From a checkpoint of a small segmentation model.
Model: 48-pixel images, norm batchnorm, widths [48, 96, 144, 192].
Rows from block 11 of a small segmentation model, named by matrix and row number. Each number is 500 + 50 x the weight over its row's rms, rounded and kept within 0 to 999. All counts start at 0. Numbers have three digits each.
Before each channel's rows are labels from the 100 images, of 14976, where the channel reaches its highest value: "strongest on" is what is common among them; "place" is the part of the image that holds the peak. Only what is clearly more common there than usual is listed. The data: larger renderings of crowded toy scenes. In brackets: how many of the 100.
# convs0: first 3x3 conv (model.decb.0.0.convs.0.weight, 144x288x3x3, each kernel summed), inputs 252-287

strongest on: count: six (51)
place: top centre (100)
convs0.27:473499525517590435534520603559475529536536488551550457545549437456564549491547493553512453475458524403460506

strongest on: count: two (45)
place: bottom centre (86)
convs0.132:505507446564489518549523428563406595401424563506462574478519554508445503496527525541526482412489609505525667

strongest on: count: six (50)
place: top centre (100)
convs0.105:553500467437504512467563457376378507531563448459555551528455456545585488517471456527421441413457482486571499

strongest on: umbrella (36)
place: top centre (83)
convs0.47:518506420490555573536475493437468414452535479386543527499429501424560544543456551496493565461483518510522463

strongest on: count: two (41)
place: bottom centre (85)
convs0.0:523481560397410547499505563488454537488493550527520581442508553512432487502491568419484430494412523488490626

strongest on: count: six (44)
place: centre (100)
convs0.82:484411514478474498457541448548556527426585538457549468516465562498440528550476597439445526502469442473520513

strongest on: count: six (43)
place: middle right (75)
convs0.117:489528454571553528587563454501569544526510462458462561491537491422509459494481521553449458487479484526561466

strongest on: count: six (47); candle (30)
place: centre (100)
convs0.49:477489472461506587552564443529440565586550528418528558527548466485531536462484526457466589449397521484530475

strongest on: count: six (50)
place: top centre (65); top left (27)
convs0.65:503437490526525530455465559378516454503445554504453474453479403545483512545523395423428449428509446525417443

strongest on: count: two (42)
place: bottom centre (77)
convs0.136:503529471528456449465446464588444675423521494519454626513465586463438525459454460491447536436464517441478600

strongest on: count: six (53)
place: top centre (81)
convs0.29:624502466450524517412487541435459497623559519522520451519488483497531508457499491508420413420590507514498556

strongest on: candle (29)
place: bottom centre (45); bottom right (29)
convs0.10:438482566404459479422485540468558524506487462483444518498469438507445551575499384542426421521654510484531488

strongest on: tree (29)
place: top centre (68)
convs0.57:500511447503505531507521500541467524501465480454539536369534531531412435446569389515548533529590493506446538

strongest on: count: six (43)
place: centre (99)
convs0.6:413441514448424456468492526489553527428466500438490546524529424509524389571470507458472488559405565416522534

strongest on: count: two (40)
place: bottom centre (75)
convs0.114:508593514506429404478495519480535561499533574514475576467496560473535426555408521543496383418511511424475545

strongest on: count: six (47)
place: top centre (74)
convs0.21:488593439430486536488475481504507489478444409437411427395431526579423494613439402541493550515487532480538522

strongest on: count: six (53)
place: centre (87)
convs0.92:480513500507533464561508445502455491540543497496386488494448575529466554555473474498619444484485521591410539

strongest on: count: six (51)
place: centre (75)
convs0.143:518539521493430561522539517493539444528446432463509575513514472492490497487487482458472457497513455533437534

strongest on: count: five (42)
place: top left (100)
convs0.30:551498555501476572453463398475402486473481467440439451464506497451464527440449444469514461519537426455591439

strongest on: count: six (41)
place: top right (35); top centre (29)
convs0.59:574465449328550627522469513497493621539434537417438520576516489424423499527507515460533499483492475477482493

strongest on: count: six (46)
place: centre (98)
convs0.13:438520506419447467492492426482495466422502456496502498446587466470433571533504482465448516470454455533548584

strongest on: count: six (43)
place: middle left (55); middle right (45)
convs0.141:466507556485518547481455443500494486494502543508536500476629544457371420453554556491429559493414571524511423

strongest on: count: six (56)
place: top centre (71)
convs0.101:567524423466533476436478530467416471584446363487483641508455496472546380506470434535424551432561511553471543